config.toml
num_classes = 12
encoder_norm = "rmsnorm"
encoder_parallel_block = false
encoder_width = 192
decoder_activation = "relu"
decoder_blocks_per_level = 3
decoder_block = "basic"
residual_init = "scaled_by_depth"
adaptive_grad_clip = 0.05
max_steps = 9700
Rows from block 9 of the encoder of a small segmentation model, named by matrix and row number. Rows with one number within an expert belong to one neuron, the router's apart. Each number is 128 + 24 x the weight over its row's rms, rounded and kept within 0 to 255. All counts start at 0. Numbers have three digits each.
After each expert's rows are labels from the 100 images, of 14976, where the router gives the expert most weight on average: "top examples" is what is common among them. Only what is clearly more common there than usual is listed. The data: rendered roads seen from a driver's seat, with toy cars, trees and houses. In brackets: how many of the 100.
# router: router (encoder.blocks.9.mlp.router.weight, 32x192), inputs 96-143
# up: expert up (encoder.blocks.9.mlp.up, 32x96x192), inputs 96-143
# down: expert down (encoder.blocks.9.mlp.down, 32x192x96, transposed), outputs 96-143

# expert 18
router.18:128122118126137158177126152119137174086110101118156119143153164142125101155107163140092094119101108116092107105171116093155158145146117152174121
up.0:106116132129168127112131140158138143105149087146127084168143168140141102104101101100116086077125126161100113100167113123148157153136095129162131
down.0:114139169100124149109133144147129116138109134169158122143147148085122122182119123107111116113172102066132140163117118122146120098120167146136111
up.1:113177121154068126106081140112117122129122145156095119115097138117082157146113124125106120078149112120107131159102156117103149091147141147096151
down.1:153117124139128144114139146114160166122176129128111130173118148137103141116131114096117058150111095146127110110145094096117158128124129118116143
up.2:133125129118129140150139146109139159094150113151161093133131107157149109142097095129119112105115140150082159101156108112122141146137099143139137
down.2:097123144098128182132133131128145140164139100138125134165145133093112146125098107148155093130162109107139136155130099162153105140129149159141074
up.3:109176128129113169132077135152126138141103103094115114116147140094133142140110177137120130068109102127169115121135129100132134178114139136123131
down.3:171124135118183108130115142142168134123123115117146156115110133127107104156148134139165151121088161114106175147130134104123118146098128163144128
up.4:143096115135131079134124107104126139138161161141094155149123095100091106149116109166098099179149096117111110125147141131124154158103150151128053
down.4:081065112122083087137132115096129146118127151178103130128129109154137114105138146085156104154161133108165148097132162116168113161103118110103136
up.5:148171146136140141153111135163137110137091082128144129125132169102130137167099162126130140101125132144156155132147123112137137141117156170143126
down.5:177151173106152096106111107167140122147111160092158155127097149121125150124128156153143138106105159149113157161112162115112129112103117167116124
top examples: bends left (65); vehicles: zero (34)

# expert 6
router.6:106144146144116117132097116130179137153092151138110124126146151145151121123148110153116131116148140123106139142116149134115136168166139156145127
up.0:136179167135147125188105140094106154125132164153094137110148107154125137122110167129158085161123111128122125097126108148118166140124148147124121
down.0:123135124111113107140127127111094110163139137117095145145119141140114118107137057115178147091129120135111151157153154131171151107137159113134143
up.1:072144106116118123134155164114128167105153105157121132162171163131116101122090122120128111150134133104119179189137145152152082138139114133113162
down.1:124111111159136119123154126121119122135093136125112070121146120123160156156122221076120174136145112111106128202144108130081138151129117134134120
up.2:111112127124122131108141092183141102131115149087122092114092117144134156106136146087125119142139103130164133151079100121131149166086132109141106
down.2:106127112129132135141161119140141152152118137124141192168157109149104127145099136145159142150116127151171162152129161118111172129077110120134120
up.3:117171148162114090089090094103126112119141094088119114145106149117107150204167133102102098130090125093130151099148112152117090116146156117111133
down.3:127108100147132146173127150143104139104159133147114112117156104141129096146132156144139146123098139141109106080124126140147144132132139091127092
up.4:113097134118149130125108154131139124129101144159107103130117119154136146143127182105133129131107163161137131136151094146143126143134112143114117
down.4:104103125127147135127074080129086108135178136105123116117115134113104105112120147120158127161159127157169128143097146103147135113164126136104131
up.5:141142139129116117133135127127159134134115115176136110112118156156134128118101144146187101142109110122124129118116150129128136117110142139144148
down.5:108118181162124157132113147157135158080135143063129077102131109134194144075134159141096167119114122127107118128127172151132129149110137156135136
top examples: snowy verge (83); solid white line (55); vehicles: zero (30)

# expert 30
router.30:105141155148161135137097127136184149131115162164134102140156176139137103111169085151106109093126122140114137176123146122135112160169150147119114
up.0:107111125075131113158134088099153146135114111146157106155119141123083123128186118113076121120150130121129154114081140117126139129149115159133131
down.0:114115142167122135136161096158133127177133156156151117140092172119119117126137120127150154134141190149118123065148161136098128140132129101124157
up.1:078121129067156144198115128112096172129131099106134135118115094131117106146110138135113099091112152155127141144132134099143127164153125167147160
down.1:117114166119149144131157157141113133109136121107109063112123148152138140106150107117090117161179138106101150124136167123106190137097129116077113
up.2:106136119105125142162181094107129108135112129150162101178126130112130110110135096102110180147136126117139190153097158165126098108137127129141106
down.2:132116150118102103133090167165152129147089129147106098110146178162111123088147154161144110135144181134123100081167117109122151115143129123153126
up.3:120124108135119112118131127108156150148104101118144134124125134100095124100113160159115140073135162137112168155125121109161141087120178148154111
down.3:115118151125157157124148148118132141095123112135109134157124131111126119146128104157169111126155137124129151135201118101155127132161159148136138
up.4:122106124116115122151144128124129115119112106175137112155127116131133120112121116141128182138120092157140143142108120100155113122131139155130124
down.4:139145146145128145140109166174111120127108089124115131117085111109120173139158127155138115090128105154145155111143109149085155111163103085161122
up.5:081147153114099096117137126149131142171129086129140083125121155141104131108128136131094111127111095151138122133152150128125131096101106124129148
down.5:117140153116123150110147172104095084112138092120131160140129121124074135117186134180150148141120164112098075149122127133138147132143103117136125
top examples: snowy verge (66); crossing stripes (51)

# expert 4
router.4:139127122130125149121128173095140128149102117104144166120142157127151149144099110139155111135126093160159109141145109126149125084135095124171163
up.0:173165166125092149139083121093114168150127125136111124091106150149133085148143139126131138099127148143134131121137105125128119133134121139144144
down.0:162155117125119122135171125090128140114155133108134104159120124131117130134087077097117145134120098099126149191132157133154094118114126143127112
up.1:155089140104086135088147157100136117161129124065130182136111094131143165108138152109136129110124144164136112112083090129125126109130105100149133
down.1:093145091134140100094128105125101116148135091117108066136134116116150125133136124116114138123134156142136133140157134188134132153123145113136131
up.2:132136131105126129105157120102152133147166132121117125142127169119117122159063091130123094124073112157143129130140088114141154141144117139151128
down.2:117159127102174134113150125154127149129121104104125099150130126145154070159132102100110144157120134168121124150174080134157117137115141147143100
up.3:092133143198104133180145112100114121100133113190101145120089069133141140106108113095156150147137143137128110151137192150135128116115136112089166
down.3:179122128136143136107107150120174146114125131068101143116118118147143166128139172125143101102148121109148116127075126058153121104156108122093095
up.4:114156129091126119151103111171123134095143131158134103128109131136115130163137163128116123125098191125128087075126148122083138161119106123147092
down.4:127096131116140131163094133119094133121092125096114162098161108124110123166117145137151113110095137114131108123097164134132102128162123100189164
up.5:127125142092109154112108103157117111130115163152106150120077106129098164091097143123154143163134122146128151120125110142082102137106152081133086
down.5:164150131123132140150120127097183171155138147105139149135139149119122143082140150155141139087129125128108103144124108096102095078092133136111107
top examples: truck (84); snowy verge (70)

# expert 5
router.5:094139158159137147145115149113174165148107135102134115122156174152146119120125073149078146103146134112117120144101159170130158180162109147116129
up.0:138127101119115097109135114137186133131135079077159119114125153098149149100140160137138096146106126122194111118145120126110116141121135090167138
down.0:163159132132131107165124146110123117101155104128117160133126146151137093152124131130153104142070103064080129150116073102111113131120159125148107
up.1:119131080081125143134115195099142125070120135125127121067136110113124118117153145135119100097124131139125162137119121138104159096107165134162154
down.1:161128093141154111127113084135145107144135169097106139082116139137111168098129127117130123127118126173104126098094110162097175079115114121148139
up.2:178160091120120114117164120141142115103129107126142100121105149136088131137151131118148129144165182100103140071121126144158115140116123132127068
down.2:146159110135164142134133158147129102108160152096137101090098145119119137126132134144122122126134146121115101137136085125157144163073087164127126
up.3:120155115088110150132126109139149085106124121128156164169130113144119140143153143068171108107133142159122125148135162153066110104135145166154093
down.3:131160156096197149129105128179138136078136124183131124127084098119168144170190098152111119161107094126074124152109118090131112082144099146115060
up.4:105120191069140122114155110139152093105135130124106095150088103151106113131118169118091111106114146153135123104125103105147156107129171116109119
down.4:135087101110142141090116115135139111138132109151136094133109161132157121138110113104152114091091106130101162114168133099132149170122129141120137
up.5:149142120103120122118140099146097153133130062148115153115090135141121106132126179150086092119122121152092175112118154122108153155143101098145149
down.5:134161098125122116108091198124090138155107120137146103116179126095121163121078155134147087167156148146122146170178114120082135113143163100101084
top examples: snowy verge (69)

# expert 22
router.22:157149157118123168104157124139130161129125106133148149095127088116114120112077168139157106157108049153162157157154107149120115107082150121135160
up.0:132119159103130117126104109114124168125132087107157117161152156104097096150124098158106087115109103111120118105144122132161100123144077175131093
down.0:178140130124145156119139138150143147103139150118115136127142116133119131114080115145099100167082066156105117147132103131073140117102133143114109
up.1:117162113147129129102099125128179137121102098174127097150160198115154133149161128121120135103123152133118147147160125093098101152153120135147116
down.1:092095106164146119111145174195145147099154109121073138129156138131140196092137156124124108122133149121130091144175163152133161168129136125117148
up.2:128142100104114140148117149100127118130109150145151183118107130115109129183113110102118131095165122121132122142148129099089113133128112078066136
down.2:161117117100114138122121135136154128121106113095144135108143100095117128163157141186055146104102149099096119151117084145158100105156105123159138
up.3:143114139142132141163126095143115148111164116127109153120071148114117124139108147127108153129079111106129160124121114114143106124138151126103128
down.3:136123137135100114121137133091130129160128099083134143131156087165106113123136153132102169102135107093110109122079110113101179111124109136141120
up.4:141138144134115168125141124130133147072123112110109131111146051145123108124133145144149105149144132116156115120096099149148159143127125154107169
down.4:140117124145151097149141101138101112160110142171144126146064151129138081126140097105162124142153124158183134073149179118133134150127148124120131
up.5:144120127143101150126080116094168116159132109106191117095134163167146117126143090092164138131127121184146140126126110104133140102137095157136147
down.5:105130110127128130184122165097147123130160112100106106104149114118159131126107104073137105109150182141104169112157122131103137135168097123102146
top examples: truck (90); snowy verge (75)

# expert 12
router.12:121136083130131112137088151099125157123100133141122129087131105144081098095134153182107107120117137106108089108157145119166124124081160123121125
up.0:134128143136177093146129123141089152144136129125127168120130147119144137093101129144114123134135109124109068118132096136115144091104119170139131
down.0:138128095145164140138106135128115124155122103144136122136137137125114114096148125137127105115075157095124152112101125141105131104159131136082147
up.1:155134139073118153137164136147075147090171108125108180159127128136186163120130141141128143168132130146164128100122124116135149131139081127178100
down.1:097096099154145146144100103113111122147129107118132156069140109145148090098174105134134119119107139186148128086128135134161105122125076127137140
up.2:144143098131140115100152153125129112115150122151125128136108105180110127125115143127134138124083110144118132120129154154123120121094128152077120
down.2:144143139103114148121123101146107108082140117157127176128119123146124118114157133167130128180127136150178118102119130116119166123126089128143106
up.3:143139088112155137106115156125127135131133100130157142123125127140146141152140124160098089140091100132110119163116135109142149163158111147109133
down.3:130158094120119103116117102134154116118139079140132159139158112125126134166121165170114150151091123143172105129084124112202136133127134130150137
up.4:134075151175140107158161139142117079149144123092124143144159117144141131106142144137165089138081140157128107091126109107120126147172110178106167
down.4:144116102138132129154125143157117111144114106143111116164140142137096158061137105104131135122137131121106140077142125107123108060107121139097119
up.5:120152098147112152143170151132105130077180131141063134139117116098137135172100130087157136138151141095111138146161151134067126175147138104116132
down.5:190166183107163136136123118178149176122144116103147131124149146118115107177117132162127143115093111128063129167132133110087095118144158138178109
top examples: solid white line (53)

# expert 2
router.2:118111110119101103148113104131095144110139120157135078109136134115109111102140153104083103159091139099113116089121122120094128096151143131157111
up.0:125153109118141122076144130148095099158149137133130141142137099115193166113100129126174137168102060162160149153104132130122096099121146138152128
down.0:125100162125125119119147139196106149103154102133108127155086141134137126133112164142139134111067122132103130119152165136116148144156129136107150
up.1:131139119113096100079170152161105162185138104131177118136116123082155105132133137140165170134166094144135115130101127145130100074085145144125122
down.1:120128135097134136103168179179098141144124106110142139119124129113147084125117131135136072124063083127137148123154100094148125126126146122117123
up.2:145182133110101151130113106152154125105135137151162120144091161180107114189107101142099124151102103137128123110155143081140119163115157154113146
down.2:131143116112138147106124119130111153120133120106144135127133132132121101151125113156131141114150158115136094130124113128138123129094120133175081
up.3:098063094171143115135134105124107128121152139133100116109123149107143131115126105122138098154123152133121150132121148122127132162139095119115157
down.3:116147089132104118113115135084168113131129142135148181084100133155135142133119100143151182082164174154159116117098116122142070113134103094142149
up.4:126151151149103156164111123119145111124046078102125131083151112154101115100161134128104123104113158122102117119122134139120155150171082104105140
down.4:136140123124135153158139154080118117141088131125122188130141126188079074124142126101146127151108153088150112148120123151119106143113127126112139
up.5:138093116138161129116132095156132097118141121121110124173149103134161149113109126131159121152087119169111162163186133103109104178180124123144121
down.5:152093104168147099148142131128123106127140171126109185134116130136123107112123133105151119131123125134132141146127115152085118145149127088081167
top examples: double yellow line (70)

# expert 8
router.8:138156139133149108098136139156167154140155163144111097143162134113128149093092105117117086140099087164109152183142138166118160131162147126116151
up.0:172125079113112138194150138104100144097145160145128128087122105128092121145174161146115179131175153106125134160119163145102102164138113094100144
down.0:109080115158076134139148082111097131161094111169129157133117128156093155061165105110155152125135126131131124113099123173132166165139098106106153
up.1:111111124121107130116129102128102101122131186169114152191115113113120121104099133114141138155126160120172139143127104150128143118121154076090122
down.1:142101161132146138143192152120095148152136099144093128113148181171163154104140138123131123148102118140112096119161153121133089146126158145152154
up.2:166165132141122114128097145140097158141132131125131133121129131118122152123073127124120109137194137165147101152108163173145177118082099085107118
down.2:146172170110074133150125135120141143101127092109145106123100141112146101156099159120152100119115114129096113150138128154084133114126092115125138
up.3:104166134132114141131136136127107120190158167134100111122106082138131102128134110145108118128124105124136128097117120128127121142148131080098127
down.3:130122143087107157139116157108169136114158107113147110102140111136180122144144154141134120086130115121127140098115139117120148142158166150130156
up.4:122130149101110117105148139140125109150126108125091108121095112117129132105144138153119141133130141117131101104152146113172146148117138172139115
down.4:166146147092076173127124130117182123088115132141152098147091163120119100178188163149170172093136132098132145125086141100147127126146128094114159
up.5:120144111156133094138112102111144144138133137159116156084123120122104125112126098139159141167109136151128127162127129097182122123118138118123154
down.5:066158103127126140116120133111123135153137082136108112112102165155142147123131103105103073119159162121104100115170191059122134122106116134106107
top examples: bends left (76); vehicles: zero (30)

# expert 13
router.13:106151159172105115104160114174124100151111114144164147175105115143171152143090079090143166134124109160154130119163114141166107107126103123122136
up.0:090097123137086111139111132086146112151097104164141121128136146134126116095141105083151120068133123141142151125148120108137096098134124154123175
down.0:137112140130128116089121147052119146139116169136127120135137131162086107136147100136096093146115130147151152141100078112166129168131122131128129
up.1:135133112126125179118101116103133137148133123120166134087168128094111129104126104137128063187143082125147183194113133140097098121141143112084161
down.1:140174116127106179166127141125119127107093105163084140120137109107113088110153151157137119170140100088165105149124139120100148152135136087117127
up.2:146110127125107126131123087135109138099094125151094174170116114114110119145136128070119072138136150123126154094155112096124105151139135149192095
down.2:140119137120142132124115154107120111095151168132109109100091154145117132152092067106130082154120119124113128151128103091151141128173155150126148
up.3:117126153105161111138116140143102107169114065167146160135116163147113174134127185112185184072127139085160091133134143153113131075122082144111132
down.3:114107134127138053144097146120126107134125176146125124146140145162124178120154155141110154128126150087115124140092133110123112147131089118117146
up.4:110150106122086128086145152144158111130139127137149101135103110136143115148119082091154148089151135147137180110149096087167049112128175131127127
down.4:121103160130155107091141091125111121130101128099139131140103112139114105164130082129127117101102122176126122067130078102176088123125149143132117
up.5:101068141196121093117136108136172143158164140150121074159119093109115094090159141124070135148124162126133112084080093129124161142139154129074121
down.5:157179168091135142093151129159139155077144120150145155123139117124121155165106132171109143166149136132140141147123108161103125093138136165153126
top examples: vehicles: zero (31)

# expert 10
router.10:120115130086130106108127089094131115179118125071178111123144100096139100097147104102136119111118117158120192149104113143122087118162142145114128
up.0:120076102143128090148130145117076168131124100090154083107141135139093137114141127135131108110138148112127158101114145146148141106126106100120170
down.0:130125149083123109140130163114158133098138129184137109126125121143122123144152153159146141131140128128157107150141106141133163099113109108160121
up.1:106121118139125135163140110131140150122101111141115099126120141163129096130134152122112080136074127155086105111213133080135106189138110139178116
down.1:171103138118149167147135117146146140152132140138129122144108146161146103106142139152121143158086130142131158142093132133145125135123142129161109
up.2:122112064109136079075123155114134099162129098123104132164122141126148135096158139156131113108123055127139146155099106112135156053111173171108089
down.2:128141136139121090117114140155131136129155158113113144140097122122103160164097138135148132107131095101160143169110132165130107129134164098108147
up.3:128106095110121122155083133116125162148110122088163087093157135140156095116121098146167117088153152137102170111132115154128116105132136114116154
down.3:115145130068137124153134153115118140130128123164137095101099157149135122156153149127124147112186154089102107124111086130112164105119131184128066
up.4:145177142130146129115098136125145123142099148166161176139099107117100128149134143145095161138124126144142125181145111087150126118115130110116121
down.4:122076133143087132148140117156140156167148165150106151134143140189116070103128147143118138121117174156147140090155121115143090180089169120099157
up.5:128135155151098166172124109134127174123176132152144152113116108089110129147135149165118098155141149075148110093134125139103123183115069095125141
down.5:116108141176106135131143116168138118117150144184131085157121127140168145115127163114145142158143150141109129129135155101140097143148105102127142
top examples: double yellow line (59)

# expert 9
router.9:127109107115120110127125108138113115105089141148105086155113143122130091110145131106104093161103122162172149093116118082133141186163162157108116
up.0:127144097131102116119147120123113137137114094120109149124111127168142114041161136124144088130126125128104130118129094155118162169182122145109105
down.0:122088112138123147122107136133145091127153122128114142112178078146098113098138123134096137150146167117141128106143167129055123108146117110160146
up.1:113077085137126136141096132149108111157119156139118113123144117126105119084131127134169097163147109154148178126106135107142157157138162102086159
down.1:133095106111115132150102113159133115152114130121145135087144174108132060081084135087128123120100107158118127097131128154133108121111151098117119
up.2:116133138185123122142134123155105149140097125124106116170123120136137120091174111121118084108107139145123138098143155106168165203165105125104103
down.2:159108146121160138120123103158137132165109131119116166123168107102152160121150118126119145127129118102131130119126128116108050136089171099138123
up.3:136107093111098109131096099137131172095100141121109110126121147134129100119167138089118118135114126123139134109133129129107145160151148138122126
down.3:117109065092117098129149136164138118159145150136140137147131147102152144144108114140119133104134106171141134131139133140084116131120169067143116
up.4:116121137115113149147131098126134113082162152128139126122088092130108113175083118118123119174110147123113115134182123124087077160162094136136125
down.4:109134099136144110156128151100130137104145137104101084126101117071141145136181085172114118149169153085076116119136089114126148099178122130119186
up.5:118134147126148078161132125120133132146147157142139110175103132091126116167129105085133154135156126130136134113087136165075093129148125133106131
down.5:134142121135125158106137144113146135103114130112106140167158108156141131194137131123105167147133114141129153105109127141145095127147157172103134
top examples: snowy verge (98); dusk (86)

# expert 27
router.27:130114117085128107127142148090127140142104101068151130124148152111123154119152119136133106110138087113129164180077124137142106097150131162124167
up.0:164144124144168135155121153127116125124156141177117161116145098118151101157126126140119112157133115142146105144165151139086124163107125123127181
down.0:122134156147128124174104121137164101135128160118130098142105115138093133088135128115146160111166204093161139116124165131119121128118123087134157
up.1:116129101141132123116121097146105086092109120139111163107109093144107144140116114101160158128130145145123076114123139107099106115120135125108123
down.1:127128112141143161125133119116124095104116147138117138134130067101135145089127114141124151159173141168176121142076190129124102172113138107138130
up.2:140151112174127118153088099138148147128116111145117130129157112120130087151167141114168160125149146114121101110140134170127108153158124084105119
down.2:088106137134141138185141116113147121093103133137151075155121142119139093131128094152113116114138146093111132075119128106142142135147127137139156
up.3:097139075162154143090146159124139075170137145113139147100106128126135166117113121142116151125098114127169137150138118092134132119106124162139131
down.3:115128158120079112181145135121130126189179158128142142137107128113122141081089104143098123156153127138118129158086135144105125099132119131114126
up.4:084120068135123127127118126121132119168136111131130120129148100131101111093127101150109102150097121117148121122145151112136169149126107206178118
down.4:117123134104067106134159091134155125153173130140158135152121125158106143122115129114151125116107141105097113130125128129108105097137080140134125
up.5:142086113077140106123160137131122113126163121113093134148120118102101129167139164121110122146117093111160151144120144144101062106116127102104121
down.5:123077115120122118095145142067162116142131154124117120133072088143125146128127144120085152129138155154132111091089096138122151096145098133128098
top examples: snowy verge (92)

# expert 7
router.7:131124142159126122171089128104152144119125164155099113112164155143086109118142101158116151137124143103110129128093127116119153160153144130150159
up.0:169147137121148157097174145151135100130119107127145107163170114161129119155099135122181146124163121134168131130104092106134098125148135204124107
down.0:145083090102138133134154122168112159162124126112144102134155098110124139133152104129148107150098132135148149150122158130114103128146155110161145
up.1:155112113103127160146153133118138163148101144118131142171135088150089105146139150129127136079121116093128136168126167112099144086138093101138082
down.1:123145129131162104148145133096132051131146152137130168091125151087125144129129086067110101177140113140157150101144101128114119121142127183141119
up.2:155129137083066108152127117096151102136137107095138132131109147176115125096127171125136153096118128122157114129118148100147139114138107147120135
down.2:093125141098091098155112114127174124144147110118152120105134143111139149146138149166133106139115058134189131124132172109100156153102137082145107
up.3:119130127142120115138126106085109102171158103153117122115139111172117110091123157149150170156115102122116136126134197130140162114095157145100157
down.3:095157142134105157162104144109145093134116145131160153169144076143098157124118097183114126111125114117126159134124115123123114177130092175115137
up.4:137101128158104096086132136121123124171112157167109145118124115179038103163139143131105133139117093136110095120100114134137173158127162139127116
down.4:102116117088140102140081129135110128100131146119126169147138096140136195103201131115143107100105124078149095103122108138138123124114119125145116
up.5:158113176163125111108114127164141102172106106156115146157154096155127136150115121127123135145118131123195148141113172150123129171145088145128072
down.5:094120148165185147122159126103127094127105147151163124118103129116108146176145117145144137115098125140156129148166076152180108164172116162080115
top examples: snowy verge (86); dusk (60)

# expert 3
router.3:113134151163112137156104123151174129168125127160109109127136157135108123122127091132114119118115106132113157110152153100102137149144119156123126
up.0:107122112121141073137145149126170119123131127109140116085124137095091132123151134090079117149105108137082121125126121133170101116160125157092090
down.0:153140142140167161161148179139096137125099116102093109127112145122111144112138167110111095122137122156100110146112120120089115104121134171146085
up.1:101093139102144130138151155114112120100141113144155115130092119139117150081138107122155099144153086132132169104176091110141118156080151124160097
down.1:153134125094157099182124100109100139092112128121143128133158105112062131119133142148136102177128137117137161147173149152105104111103152143105138
up.2:105143116076107138167130112139136110180127132131130139131139131102119117149136185143143115106086113147126127092113115123076125156134105136129106
down.2:142115112131132086145130100117139100127104149139139119099091100165115128168138130125149136135104138121145149094094128159071121153137110090118110
up.3:113118092119135113174094141145135125146125132123153131131139153096152096130130119138127102123120099136118131092093122133124141108118162106115118
down.3:131135104128097139124105081132122096164113125143143151109150126144108140124108115159104182129109143131153134166125139137100135145163105122143096
up.4:116141115104121162155124147156143153182164169127140157127155118147127159163086122137155133111128085140124147142108115142102138156102112146118108
down.4:160148140141093096133111126107121100137091185122120126111098113156128129171128086108149120091127106151160174111107116141098135148159148114117108
up.5:127109122162122139150154114145121124133149139127157167140148120132104150116154109105108120105168112049124124135137175135084107125135127158138136
down.5:129125127153126136105132113147128125116137111139161125133115143112124164111109134140123111157097133121132142151173136163167147050140113115140118
top examples: snowy verge (80); vehicles: zero (40)

# expert 0
router.0:094143107136150130136089138157140148148124138103142123082164137129108138147114140129130143098140140116110128173142184098154127177103147111096097
up.0:158149119129124154086214147132146126157090096089150144162139124133166122167106178127131127103103108131126105140131118163120132119133092137170094
down.0:143170111098108126130107128117124159106168143144149107122121140084107156140107114128110123147122123112080131170120117144113099063166145146133163
up.1:096101114146087185137111131149099146125121128137106095088169123131104102083171166136142114155159199133133124052154130158119153126111106109132170
down.1:087112111099104112157154118161121108162139104117123164128095094081112127100104156128137119128140169130120107081176145169128144102103115128173096
up.2:109123128135142107102091137125124133106142160121113145102114135125127146095149071140147105140139132152101132144119119123129079111119170131128184
down.2:144106079123141149113135166118121118153158110105150151121156154127143158147113078127137154107149137163112149113129104128099109100154087172153138
up.3:136093092156103184117110135155132117153109126130124127109100156115134126143114153128124128134158155140167168106122140082179109170088134099144091
down.3:122125153128093109152123120120085140111076124153102075149122109131128111133134097105119109174128121156179125141148107107168148147152131112112093
up.4:119132141155149124099115134145116129125135071130096115160104135126117135149139199119114170087123154105131132110127145134123174163088105121152087
down.4:138129200170166101157139142106122131119125107166114116133198139155115131113129070112145119143093113141148138149106138146161083145112162083117169
up.5:137160142113117146101145141111133143110112122069115134137125153102146136143114118148138155081123149119108150159116091133141092116161105123118133
down.5:164143156105136140123159134102139162110144164132145091145136118119127145165103133128108129103137096110123116135121095145132109088149135136117154
top examples: truck (84); house (64)